{"arch": "vit", "model": "multi-label image tagger", "dataset": "pen-drawn characters of a made-up script with 800 signs", "train_examples": 395000, "image_size": 32, "crop_scale_min": 1, "horizontal_flip": false, "translate": 0.06, "color_jitter": 0.2, "norm": "layernorm", "norm_position": "pre", "activation": "swiglu", "mlp_ratio": 3, "head_dim": 16, "fused_qkv": true, "bias": "all", "qk_norm": true, "layer_scale_init": 0.1, "parallel_block": false, "inner_norm": false, "moe": "top_k", "num_experts": 8, "moe_every": 2, "expert_mlp_ratio": 0.25, "experts_per_token": 1, "shared_expert": true, "patch_size": [4, 4], "conv_stem": true, "layers": 8, "width": 160, "positions": "learned", "pooling": "class_token", "register_tokens": 4, "num_labels": 9, "residual_init": "none", "optimizer": "soap", "beta2": 0.99, "lr": 0.0027, "beta1": 0.9, "shampoo_beta": 0.99, "eps": 1e-08, "precondition_frequency": 50, "max_precond_dim": 1536, "one_sided": false, "adamw_lr_other_params": 0.0024, "steps": 5200, "batch_size": 256, "epochs": 3.4, "lr_schedule": "cosine", "final_lr_fraction": 0, "warmup_steps": 150, "weight_decay": 0.2, "adamw_weight_decay_other_params": 0}
Rows from block 5 of a small multi-label image tagger, named by matrix and row number. Rows with one number within an expert belong to one neuron, the router's apart. Each number is 128 + 32 x the weight over its row's rms, rounded and kept within 0 to 255. All counts start at 0. Numbers have three digits each. After the name is the row's rms in percent of the matrix's.
After each expert's rows are labels from the 100 images, of 14848, where the router gives the expert most weight on average: "responds to" is what is common among them. Only what is clearly more common there than usual is listed. The data: pen-drawn characters of a made-up script with 800 signs. In brackets: how many of the 100, against the usual share in percent.
# router: router (model.blocks.5.mlp.router.weight, 8x160, trained with AdamW), inputs 0-53
# gate: expert gate (model.blocks.5.mlp.gate, 8x32x160), inputs 0-53
# up: expert up (model.blocks.5.mlp.up, 8x32x160), inputs 0-53
# down: expert down (model.blocks.5.mlp.down, 8x160x32, transposed), outputs 0-53

# expert 3
router.3 103:133139094044126131123103115152152142139182117185113107130111088119111096138147163070170125111158195143090140089117108093197115131119068106085130087122148106134106
gate.0 083:161134147177163130134139148127112142142133113140117140091103150132111182158184135126117036128082099133128134115128073151144082070089183105136158068137178148207069
up.0 091:045101090136107098070111095167110165129167121141108109142119149116109109124166152092197112120176135129079162125138089150077054132085117182161124107116088110108170
down.0 097:220134156126151098121105160156157115151081137117126093145091192147147088144162129167131142168118123114123104110139121138152173197179069124108123134153066124104132
gate.1 106:143099182158168145140093103080172112164118180109139149171129113191071126152164071072133103121136130139121110168135124187098119196037137177104124116124135166070065
up.1 105:142176134046136081103163150135103154138111143101118140095097169139151155134118168139088169104084126134158099133134167121114145123192112073088155118115123107145161
down.1 108:159143124152096113104141163187143116145110089179169095150049151093103185163122102113145089136101102149189121100122187143148137127144136113118116139131122142105135
gate.2 095:082129118127080173129104140114117127077181118093145093090190159154093116085152110057105147105120129159102141117143079121128152150117103075112112128151124132127177
up.2 098:131090155068112119095122139119131137098158164131118084078116155124084082173119147111097139112096122138096155112218130163192169155132106111135150158172109179178161
down.2 102:116102113082106127084161175142139144148068142146170163153136128079087092090109177133183078136088142158103150103132086097186095165073102108115128176138114085153105
gate.3 101:129140139151115167123111155154115126199140151092138127144113117135052089097144148137161180124175137168122190149110084115095132086112119127135147092084142120169059
up.3 101:127138146107134150075113104180103140161143131108172150104096108179079070075179148139146150147191159126121190145167083130133131062096140116155158100058128165143089
down.3 108:118194157072175100134067104045141134097118234132188158152113133086116163103068110173095155126189093162097103109139181130116113116169111130133094138157117119162078
gate.4 088:154066141159093148148109120105129120121121161144121100140106156139135159130205099080110174211129170161156145164116088136099189107136156116186105121137139177157165
up.4 091:181149110127081117128119202129117120064131177130166132081076108133135119138102157118143140090146081112131136114146112138154089121111154130170081127101068155061149
down.4 092:130087103137110121131111143108130102225092166155145153137116129106111122158097139121114134138081109098158178118103054083153080100121137165122170157096119084122096
gate.5 096:086149150142112139142134162113116185135092132138111073122133125144212142136076063128170117131079145156143100218160153157121130154105150112087145119114118102175111
up.5 096:123065120096174129155163090109126095154156078119178152084114151125101117094163187153117099113126074077133154102169096106127103089125086156168090160120166166062140
down.5 093:110134152113107135097185117124152120155152102146104213119117098138190090137162106051144111123155122116133093122166138160155116064184112054102078179110142155086093
gate.6 105:110099099105143106087115101130160083058090147131114107084185141118106117106125131185167115109137170098183116132146166071081184134084084121127163188106091057130108
up.6 103:076105143126107150128141116144137125099152104049110163172075124120126149076131108051143149151108131180149105095158102128190146188123184137202104049136135174169092
down.6 103:091108135094087157075106128121092141089155108124089077100145160124136198123173218161117178103100161088154150106098203152115112127174147095188095119151083078120143
gate.7 081:136162152150111153200170146147107143074106126111112145175161100086155077145126099209112156132076131132174126124098111146160098135131089116166131129083093128078192
up.7 088:135079139108141108125123114133146133102111092167085109136185089154105190133097149124115116097223170122103129136156092121102120076140134150124121132096126122160116
down.7 096:104114100126131062136108131087109146165105089118208128155135163098142120127104124102155085124111120158141093156080132063140139097156122104081116170186124149118115
responds to: dark on light (100 vs 50.4); thin pen (73 vs 31.1)

# expert 6
router.6 135:128105124168130099109095117144119118057158129078108162172155210155092110126139098119093116105130146103152147151085091178173097115170125134211129162149134112076126
gate.9 090:109124144124175152141059183085109095126110142157151102161109122158147086104092174138120089114142134096153138151110179139112107145102128169100128072142146090170154
up.9 090:111131139137139146079100118091106129169103117179111115194099060100154139158041112130112114122075131140145147092073116120150080128150138168133148099135101134133121
down.9 090:155132159130092103098086127127096133129148090097145116117091119165119075165151166165159126134126149127150156096177144119085089120215157166111145170070135153143195
gate.10 102:144190135143140125149123121092141141070136189152127075180130143122102178143145109140130136164063100099148100123179158098128120095151151121172137161113137165099096
up.10 099:072067101080119074146079078177112129112151142155141160138142100125141093075117110127148139093103148154176109120112082078119171174107098074162140129170146090164109
down.10 099:115102157149139113099098137128144131088144145156118082074194163084127125123077153096134121135235186122121142143070191115124152065102128093127118145176095081166171
gate.11 096:202136117208150167125164076093090097109095116128151140177095163124118125152070082140153131104163123189139115149118085128113123118127137163166190091156102156107105
up.11 094:173097037216129131103123081148147106187136077188121160164113110125099159170120111150139108098209105155123106142104100069153078089121140136135141081135091142124082
down.11 101:099133162082147147086134141086106149125205134144178121118092186116088085105134185154122147169138091173085057149171135184188111104148101134130154113108125137110104
gate.12 106:136089067122178118186147140164109119155184175074109090128163159163139133114152096148105088147103139161132131149085144159127109119184134117176098142114099149126206
up.12 097:161127064116163060153179097159147180121130123095131111112135165124128165152123173110140134139081177119133125127141122154156169171119118149135113166122208070158167
down.12 095:160167088144062158115115065158114128181035082116138126150139097141156103099116104112107128114087148093156119093086030162136089152186143129112150113116115106086166
gate.13 104:110099144128120096128195131167159120123102124135100105147125175128141129157141185118105150176153082162112162112159087105121100134117143141140093068122146111143190
up.13 097:139103194129194157121044139098170168185111165179119119087113143150128120141126129094131104119158162095166144187113172131152136136118135131105141178055129172109146
down.13 098:066093111167123138105096147090145186087123120056213104134140175113143158159153170116163132202106145131124167111147169157141082098191119099155124149128129121052143
gate.14 111:130132155167165111107098120121180136140099158111102108098145228123150161089192159148100135166144114114129087163146111169127138108126130073202077150153114113115104
up.14 110:129141117128131168143095118141243110135116116164137106150202134171170167092163114171158072131141155136187081107110117113114093118158045104089124111137089134054104
down.14 109:127061174092052078111121118170060210140187084155080111129151104165090141113091141155057112118067150111112182141160131108154162111091136157138135098157111127161151
gate.15 106:169174112104103145167154215108099096086126121192120158169141154112136161122124110118063123121118125145095145117174140210144114117124113173106141181106136120078149
up.15 102:168107112111119134104054180123137091134175116139104107133060146151147166103113130118134129100134079150121112099164145158110126073123198090086110096196168132082175
down.15 100:090063163125150105124181184180109091156159164135119101106180148158136166084162147163115117181144185110167147149127194174179134087125124129131159152168118156090171
gate.16 102:173085121121157133093161166104069085135145126111169171164135142168105181062107121137064080106147145144211203209061167077154109128072125143143169167126138118131124
up.16 104:064145127104140130119140154173140117120111098120118151098135182133118194114082146195119113199112128073117154120108195096128124098147094090157138193161107134157118
down.16 095:117131145137081210063119135063081095116104155134107160129102087155157085124180148202125108143049143120155107155089154195099170094072141148097096122077139083165171
responds to: four strokes (80 vs 22.9); thick pen (73 vs 31.3)

# expert 4
router.4 085:148120111168178138173098160144161067155078110127102101160127127116165102152156088145099099153189128184112148164090146136061133128134141180113139139104127140077120
gate.9 100:120168079148121178080119098181119162116136137102100151151153121150069098140112117166153086069159075148178158078150140172099142118113137118166113138143124089158089
up.9 096:140083185087143126169111136076144132171119138179168106131119192107159098156117136122144180176105177106092079186131128080146124137094107113109126135136174165099131
down.9 100:109106144143123148182095119161148118099144075142094180133202115079123122141118094168070097192128162106122082117120156053122111120179139172141094140125145160124109
gate.10 091:159177155178171144135100132105178142086115074159169135145164165201123124064083085157150124128132079122160120115138108134105179110128129100121145094044179195141078
up.10 097:154093143179167123125103130170180110150172131131138127176169107142105151062124118132094095098114099134152119131124146114149153060165104112095162096084120152145133
down.10 091:086138089160178089177169117146073112142103137098155087156096128074109146077083139109148171127150165122098170142070114149104130170091159172127142125154124104110143
gate.11 095:140110147139180105130134072105176137159203112165143112132166159180138096152101128118148076109078101130122105180132132088149161145187121103118064172169111171123112
up.11 099:105152074144071126078107112143178199095130103100148123071110156149087165179112158176128143150167149108120194130104081107186164156146078126054101149114134110123145
down.11 090:127105139108154114169109120066115067136155155106136085152118154127145195079104123172121125079186147093100133116139099148124117085099158105142107108105155119190167
gate.12 094:165116187086140100102130117115089191096143098077119146175100103174169113084148126167150118090159192154107152177164172148144132084148161153188128128189128160101195
up.12 101:181111138151148154125147122088130154131119156086084196184078148132162123113078085133120143121145165128046124192128143142144177062112145074195122128136070110128098
down.12 097:003127118136067190137125161140122094126144141121188090136121144107217115152135127100096146163149099127150159148103103117134148137139126159131112149148100179113028
gate.13 100:115122171100126098115132138084153147153172064161094105157127156103116181192105115180161160120125152121186070068117183147081179107154147087172098146169123080103177
up.13 097:123109143162141097144101089141132139042125149115150155140147114118137124054121102078105076151124158146085180165120120105121054125133103114095141127127161144113113
down.13 090:124150095114155096115091150126139119126081183194115133157139165153119185045123080135154126155184130135174153087165175108126132151168164105143137084109160062136181
gate.14 102:105151149124072137120115175132108102168142179146151139113166098140141115139174108168124128118192127146163164152144154135107102116087122082122101067067115189114086
up.14 102:147106130099142099116160069159101144092103062118120086175103131082144142112085153095150121120090141123115117105113128132164176115157162197140161196194102088137189
down.14 111:101125111169112096124119119163215127150170165078125168079109135167122058203156157022111078158181106155154110096093138148164146127117122152144140182087140128130075
gate.15 095:172125129148161142132105149119195150147163127093106089157079101199157212106135144151122119149122080115117131135118095129153134131106127143103171141101091095161103
up.15 104:116170135186128144143127121091097136143139142107101088086095088180133138112175183124184074144077106159099158163143094129140133105102102119105134143101128109165103
down.15 096:088152106101163130127185117131165164060174140111166146104131132110121094186126140153061129154128132212109156096124128160108108153149107102135129123119079143128112
gate.16 074:168052174143105131104144098148063153133122142127070123123159212082092078176106108132164163104111140079128102125140050062140135117119135178111093138111072129177136
up.16 079:065184100107093182099137127145142066116115126090155130121115069135180136092120164176116142174136146163167160151094099117075191165114087114187135215173168125153095
down.16 082:075095177091144163114176148111174124069064135216152145178117148172131134157116135102117147156134099185159100163117106172119097040130149162114163090139155192172198
responds to: thin pen (68 vs 31.1)

# expert 1
router.1 080:118125072068156094122175053129128157083135113115139149140124098152132186106156095093148115135150098117136136139123157126135096135081127147130137109167092152055123
gate.9 112:121082131139186099157152142105147169081120167103109069113130135094189159141067121114138155100143104114168155105069066170127188117107099175123122069171100109104148
up.9 106:118152137132088159119131108182117103119140107205171148114111093128151093127204133151143148093163135105124152116127108125143105181171154132141088147092182096162126
down.9 106:114121100150201092165122155153051113171117095131121154127111130129091086122154131094098116086117125111123141130103106139154137100153108154089155171080120187144145
gate.10 101:213135147126163080163151090136133051093125111152112101101124114184176100120139168164158156071138130108103100135158066136116139173072163099114050123165202109170091
up.10 108:171135139110151127118124136137094114103117085149108110077115130126181107088110115062131161142192148115136160121134136163106141123080111158169169097125139055146124
down.10 104:159077127122169136142099065208101127117126076113125125127145083175166110129130150158145155133184085143127109134179076113112156106075074152125148134103119154205104
gate.11 100:050119120135153173127118116164077148155166139045117161171165099097097110149154141114134165102112129113114124108124065143142114097114151116215118124085108104143131
up.11 097:195155168111119103141144122118163128101072100139143065113136147140146098082091165179103097120133155116158131107147187129107143121146134134106144133158148135148132
down.11 097:184136068165133145136115153090147143192098137087070092125107121128144131145159113110149131172099106070131138113160110131094192177103106126166144103174113124114122
gate.12 075:155215165204165108142150131105115130131109154103149135100106101108079162119115135083136175115118090103170171134112168134128149180165182070120127109120090101103091
up.12 077:125123116025140155146094125177142132158133131139147122136108123149207115088083117182086083153115129134160151161143108101155177048112100108130128161113141138169165
down.12 076:105145056098137095084133112133172160120106141135115102181117118143140090146160098099120125118149148157146089121126147155172168164140117111133094104150143193128131
gate.13 111:180098193110165170189124101178146100173131097102082073181084084132105128181141131119138110074103118129077139166120160161158161164068139167093167158127112120097075
up.13 116:186179155097148150187134085214132116143190110170136126157099123172144110160153143158120071115120116150073157151148102154155128163124176136117138095151155132148057
down.13 103:143134130163139157219083119143140096128168142126123164165154125104119147110164120065116112099114107138088092135108105083126156104111135139094128108149144122079138
gate.14 090:117121129083132131082136177100157106144145102119131132163117121087122170177131189073111068090209122143090129122153101161145137090080139136094082132150144091090110
up.14 084:097083125195090133189149169145091141120106111101085139113126165078104137129132069126108098191099159126198184111128096131182081120134129176181186111104087124078152
down.14 098:114130146167129156199116130120156125135112157094164118140135171137111153198062064105171107136123113129126118142186069155063125071111145142161125099142087161102120
gate.15 089:093131102172104142129128110127116112124120178102147142169111088113181127074080141118114047080141096211167187117151151104116112108126157137125074085121130116170114
up.15 077:175165148069125122119121178145145124156156096142145184179091110122125172125093079137200186174050124086135066159102080191091098165073128169145101096103170125143144
down.15 083:190088152103134094109119114108096110179128132127089091109098147090119113120105131128106182113099145116172140108079083079076179192079139183158086183118080159113182
gate.16 114:102142102149158059116112161076187146147129090094113144122097138125060102121195050138071165169114121106114133161116136086176155110163150117160169148101076165107145
up.16 124:092114085121171096165106151080155170141104119052126119125094130139078134084186080178094169186110167116149149144188145087191132071127166113163155167138129160133164
down.16 113:168129083144081070147113114155140053201099117142090143125177119136134116152117132097103128114123115127138062191129163163138139142129159032173105089138157105094133
responds to: dark on light (100 vs 50.4); thin pen (69 vs 31.1); one stroke (32 vs 11.9)

# expert 5
router.5 072:089134097086100113099147103104112138133113138113173168152144113129094202105130089144110092175165167126096116130130139086138096108129162157159123119142109157119134
gate.0 128:132117076118127169138078143096126052118062129111143096084122090153119147175086166121176154170163126082158166115132168100104130108115127118153150107112123121092179
up.0 113:150116123137135177092093130142194116113117154100154121180115088123123113111105125107160153091110141115093107117134163072145190089133177181138135181103085108095129
down.0 108:133154139069149123112186162104136176110123159127094138141147148150152135155179142195136099127206158111196067156117155097154086062062118127125147140156118112087084
gate.1 092:146149123183135133120138126089112089152104141169150120164110088146094162129163119156092118128103112140151120140049133136125183138188152171110132128084082132130155
up.1 095:170138180105169125076104115083124119166151164128097188107083130131109185130192160170147136139136091096098158101137171140127065185112181160087120129110163157101063
down.1 100:100090127108157152168164134051117118135013138151087203134160119162139141172143130086169176094096103106183112089117116082159163185167148148117121129146084172119185
gate.2 095:126193113094126132066130128115136066112125095155170192143121127130126129104106142136123144134145084171075127128144137083144121169070131186145133080142113111171107
up.2 096:141094129195120183149116123104085129187165157147117043123162142148138135136119144142141100063106118099176161109142102190139130096158198106148080143110151125118121
down.2 092:146149160108117098133084136117118116176208173189175133108118156134159089130155155085192125108146077122084130132124152116190194146134104158088118087130098129056116
gate.3 082:157090148099162152130138146128136150124078169169129113113101135084119145135179161122152114091116054145152164083160120068134135190135182127141140175133115140138119
up.3 091:147097140160133149156125154112079164097144152131101054131114138169142119151104149133135114101098103105140114130063152105130094109124133081174142123136233151181132
down.3 098:164067098152104156170096157125193146190173104124131105126125093166092125152123117067136107112053104112132070185139178110178165083134150142143135150124134110129174
gate.4 091:156074153098099086148142094141107154197099087091137153141124098132162092070123086166159164086103140146122090111140143188135123106095174127173159073157155070151152
up.4 109:131142111148085124098114109171111104079121121111087131157103140178153131147093114167089088057086117111171119106128137165140072170145121131131134120119134161157143
down.4 104:155104167133099135151162095139150110103160134090142070141176128112163086134113165141128134133132191110130135071148143123240114103105146173130117128140154084167160
gate.5 083:165140132127097141082123117117048097131086088117141123154166119119142117142186059195169117099061108127136083093078135064119132157121122136151127127109137164148119
up.5 090:187118147171179114087134176087100163111156113065118174065097101150147128101155156126114164157120103103154150159122114210167085133100161116164107117159173211124135
down.5 088:181143092124121180140098176113134208178086161134140130109176181159132150077105101113127125148169083079166129082126145119152113122129171146124084162103125121123175
gate.6 072:171121156162095144182167118131091122059188131077097166156191125148095142132111117149186199160088098101133092069096140090096152119085128163140100080185137121090182
up.6 072:098115133176102123126102061144124114171094141112145151101220199134140096192170153140128120079145170108109124095117160115111136133165129118132141076150144074111169
down.6 077:153156097094109102099182075127139105141101135140137104141126123087149132094107127094097185084073111098198146160151136126133175128120118062112157105131120174111081
gate.7 100:165120119155139114119128107110158105092116179113115133173176153182145169134117092146103095186153141160132138166180138185113106180163097147181119157155099149096117
up.7 101:134135178160132180092103103098059147077118143106158145140103132089162110109137181150173114085173113141164129110083150137144160135078103131158143149136102107204085
down.7 094:135117159104088112149123123045139100184140168104144121109142111136113160075145084152073125141130053077089082159110139114134199112119155138094145119154124121049163
responds to: two strokes (55 vs 27); one stroke (35 vs 11.9)

# expert 0
router.0 113:136074119152154173129084129135097143120095083091157215094134082113117164092162160120101084109085086128150140109173119104103123153150122145091156077063130124151167
gate.9 097:081165147124157155115169138170164069142218126089069111114124088109172139155169127144162122123121077090130113185130093181124123095114109145178160145151114080121151
up.9 094:144088037160160115147115123106096161108070147147137131144129148124132105106120139128100132187157141151167122132106173110123061156156125114148100076028098187091112
down.9 104:139117078138180185154154158158091066123125113105124140110102171119137123134153175134068192097084094148117153132136175157104091138113129144107096103109168098129090
gate.10 103:142099153115112158092116171060114105172143146057110121081146195127138125131150164112080109067119105178197160175131165060118121185169106110094151100161148144101115
up.10 104:100147149115117123134158100156158173095185111157149132143151076161142180120096121173160134180148115069100158114136108122149070092132164120067153118119151136147164
down.10 100:116089166133117141122147179144120152119084106116142127114083115117168171143078146091102103143120137135134120127112167148145213182081167120147097055126108078164143
gate.11 101:153120143095095127163140099143133143137130163071141164118068100130131159198071102150136179127095158123139122144133080096129133145180176137206132096132158119095129
up.11 104:118128158153101168119142136154062124171106140127127062142131105112104150177141095139107140176125174140090102137148149054092104183150171114115126103149117126080181
down.11 102:091153161181149132151116164120062075157152120154154146103145134137126052053176123119156112153162118098103149111060155109115114066132098089170113101113142165163197
gate.12 101:139081119145124170139155165136149170082104131129202158117130114124111151088166117134112089095142079109110139130107105124133120091176123168104122115067087109126088
up.12 096:145117064147116151112213128120104157034116163121178190123116134140121141069144117137119120096129083100104137096077116131154116121153131145118136099077105137158096
down.12 101:081116111130118115158109054125152125087034161087092073150113103149139144094161122129144083131061128090125148100147142140131072109031150137119081099159093115122104
gate.13 097:125161136123158120098136109140121098130093177160116118113142147138114145169222171118149151178161191113110146127140172132111128160104128126119138080143088115109156
up.13 096:089058144154103117113142125117175151159140155094180129138147118107152145124120088127145133090070095106109108103115036131150139146169112115120130143074091144096155
down.13 102:143089166119145182117152136182076126141151080128104183116053100083131118137113151163169116166154104097121165100133125134150118108077093112124093077112127166185082
gate.14 110:125135169119086189114127150071137133112163139108138113155128119091133130154165102131194102086118111138123144154118119097136073128134153139081181154104123180121193
up.14 105:086103131107157148131094151166080084119167072115136114058108108092164170141115226136120097139088143137119133129126128147113132154128150158098081087153176088191109
down.14 103:172168124128136141137088178141148142139097117092148127143131169134144135095141097068141156151095105133105103148078130028090103118098132142125053165121127121138150
gate.15 106:162098105093122149150150113141053138098115056122123105154125074124136145161162161205159127128025185120151175108100172077129147184111161151126136095172066101126109
up.15 109:033116073164179086124105145113081142112109098151103183109210132096158089142207150137145102097073137169145201131133126129162119122091163141102135107081132145187164
down.15 103:132053142083154108117106101195078144131115131094115126142025117150139184147083113111166111121209128117144099153133165148078127145089103098103139100126127145095123
gate.16 100:127188131147172154093079109146120112161088091185063140095149072121124105072099157123118125125150153106046119157148140095111162165107069172112142074068115168131154
up.16 100:111217119111141159124124082165140148103093091134116151178113122122157144083125100196126192121130213118031053174098141141114123135142075150116165135091107183151127
down.16 099:084120140116111067070156132136135119134139079144172107156145144173091058158093115102096157176122141179193144115153105105176115130067111115156130132156126096166141
responds to: dark on light (96 vs 50.4); thick pen (77 vs 31.3)

# expert 7
router.7 128:111142129101100144103120142128114152163164100168119084095117125131113097117100142154165157111146091154073098154161155143073163103116123113066095128145148136175104
gate.0 108:176099172145204101163170149054158142132164174123143111100039124147150122168146142131171096108116132076121142040104081146146131078094103168167072124097154159160039
up.0 106:202136133093164099164135135081144130105141125098158121137045055159108120132149150131165116102119129095115140092174104098161131075080147183119119100052137175101067
down.0 101:035085145179107089123112124117175111130089083114116172150167105114206199126146101156151116097115110121106151115094128126119180127155082147094096154204161143148130
gate.1 111:138117174120161109182171137168128123131107177103107082132162072141062124177082129123036137141134080196084104098145109087119126144161097111122142172121180101164130
up.1 109:080153137129141116172142132150081160166141150114147032075135102093162110152114094072161155133169138100103132090106108060164179166146086131155140083111144072126104
down.1 112:063050141089104099075174111165064133102132070114139160155180126152092141145208185142103144160103108180136181120143095154137129080159098145120071138136116171083103
gate.2 099:133117123110024175132143167120071126088116131158160138132118184116111106173178183127125169154170137131125131166146118193114160107114115100145109113145110114173141
up.2 095:171157143090094105131119119083120193098093129087131187147108115131122108116182173145122140106113170178110113173136121123142157182070094093124108100158090080105075
down.2 092:139073154114154113095114127117137128135025120080129128155134079152102167134114163092130126166088127154132162077133101160125144174111127180140173117122090171156125
gate.3 087:098140155174120157104114145045068157130078171138104133139163073142119114141181136150142181152208120111086129094106072131082147172137125100116137116131176121090143
up.3 094:138122127138113166062110156086086194104107101123138108117115096159132099144164093164156165173112107143134095051149136065173112128158190149106129154149135117166119
down.3 088:192156121105104139140070135103156075158250155166142071119106132159106146105087107112101163122135145206099170069132158121150117128128125181139101171114160092180120
gate.4 096:114117092171183137135107151182104092110128119126164087094122099166070165171098142121122111102147111064149093164095094102146157139144173104173110129145160194100151
up.4 101:113103129138045133140159170114154160101147140088154100194124141100156114087108135137135126109131166130102142109123166136128111083108078095125159146133100067170130
down.4 098:109212130144152141067146131071133101141164096088157145103120125108127109162131170085128113071143101153084126134125140147121125157136126112160139134165133054127051
gate.5 091:176165132089102112155102162132122128126087140126119116084114150190120133133174107093156108136137138138155102124123130164145130141095144138082166117108056137130161
up.5 089:137083088199161130137141134141177182091135135099179113136068145147120161104077173161129164120156124105097183104134086167125107098179156088144101114102178174109075
down.5 096:106160099181149175152090173174130085117144172132155104109130098091132084111189094122196099067137127118092128118119091136144127100117152099153137172152114124119176
gate.6 085:078163155038041099144100103092067127128103151145125127124114153127136102120121117161123160107141119124140105142104107156125141099182133204142150088103175178154159
up.6 082:107150172088044132181090116141084124167117149174102105126095158160214079098128133132114154160149164090133144123127103107153157068203152177130151093131178149140155
down.6 092:125061086174133142116064108133185144105076153130130117159083150128162119120137107094108098089117156151120161153155145153165122083142118124102097099148148066125079
gate.7 098:141114175113146147140142142060161129082089194149094110115126096122148140191156090122090169096131106134120129096126134177100117103107119146114116126093173078171157
up.7 106:160119105064099091084100172091098163047099141077182085180154123123166125133114116134115160143132098141143086098096175069129116159076137127103149145154106079072103
down.7 107:106129076096085137114096186147200048081097136137141137150123106205094140108077139066183152149134114155160107078162106122088148156126106185141144071134162131109201
responds to: only straight strokes (100 vs 15); one stroke (98 vs 11.9)

# expert 2
router.2 058:108117051121119128120157102114146127057058144101134151095100095135172163100148114075090120119113105086108082079085117073181070150095109127129118117185159119135097
gate.0 111:087156146142125169134123117121188154068143136146121137159166127055065132119152149115153172168158127120127130123127090143124087096117130131108136161179198099092141
up.0 116:103169104141112148141161104130191158128138093148117124102112123079107147122159124125159115104150175145078149116130088164176079071075135090067128145189146104124152
down.0 108:126139190083138110129125056157111158080194152160130159132137092108128104151126135108103086155184109111134146107100145141105173105160139099145096155124143158123172
gate.1 120:128144113160118118142137061125103092072108160093131134173106101100124089123124144135169115133198108096109150090179144143194134108126108089170085138095143147102131
up.1 100:174125109120169140154122109139130113137137138068088146139109078102135132051137106112150090160144118107091150066152120118121131138112129142150139151136123143164103
down.1 112:121105092126129128173147158127147130129100121185102123179161133130122095144122118118135182122091149144125069117152070166168147113132159180161073160088147126145176
gate.2 092:093135166134153186135159155134135152132118082130127126146135102122108108104133123167103078160145170102150104138103130117112162130092105151130117182080167075142162
up.2 093:162101072093131126091124133098130082107121115128132134190093134172150131096075093122174144126097105126135097174187119146090154155175098080068138133094187165129133
down.2 093:097123109093126168140184131056085147109113119129103142098127097083151102146150146123129113190128125140053189142140145179098158091100118109097115130137175066144154
gate.3 078:143138090112153081097157143185150128153109097163118121152052107124091176099183168107129094067105152135174111168111160118150074121125133175155174110109185175145104
up.3 083:095092094147100162120098065108141121153107188107129156066168098167124109110123076092161106150145136129105118125129094085143171126144117073105143152110151106164093
down.3 090:140153172178086151102153175165126144131118163081109155180076116098085146142032208098132133142165163108129157124170101134120163141128123163113130127091126151146103
gate.4 101:162139134122122141123087136120079151191127192190059148109027138111123145180103089121123076088103098138118148115144138141156112162155132118179133152111065102132113
up.4 103:114161106159130141174129158119096148156198151158087136072074121155099160166130194088109093100104083157155136125081151150160069110109082167107139131198109106127115
down.4 103:152139105158203152125109138115152071118111216132135051135173130095113085154150163111142130109074196141174112152108185112068072114084106094102144162077134129148150
gate.5 099:073158107109150081114089155086182142066085139172138139180129084112118178073141109071095184159201115121095109135155133159125146142148153172136124143147182143105145
up.5 102:064205180167107110161105172106146125061098115144128135148145115166117121107097113118057147160174156153117138145160066150074119067154151091127104087149133116176173
down.5 099:159135104094189157139161169133146121079024115122127147143136124091083127152152155140183149106097133157090090115123164149158118159097104143136139133115139183146101
gate.6 093:150093114154112196118141163183090154120149082132123096192116131091161122111143152087103091198191102173091151125158079085173074097205141153116170116135156188058140
up.6 091:097121120123113184151060086120121117119093192085117144150150136144102127139081079095165121156135134074148138155091104149175124129115152098116147072114103115133123
down.6 090:189171130152087116153122196086114081160111109174156115154108120100125123149172126129142137113138111144129110134128217170118159080143131188098143102083176089126097
gate.7 082:183164162134054135144169111127107132097092078122113078172085150111103040128108156151189099145126140139092075109125101092164140087117062176114103151152137088160124
up.7 081:215123127112098156154206126175115095110148125092125139176093159098095128132088141189136096140109172097099110139143123125147139129106182121087095121143138107206084
down.7 079:116122160079096129111115115097084210135104116142132165090072107087136156168174153104061148113059145126081147132068173101094192096187116086116136094137075115117211
responds to: dark on light (100 vs 50.4); thick pen (61 vs 31.3); one stroke (32 vs 11.9)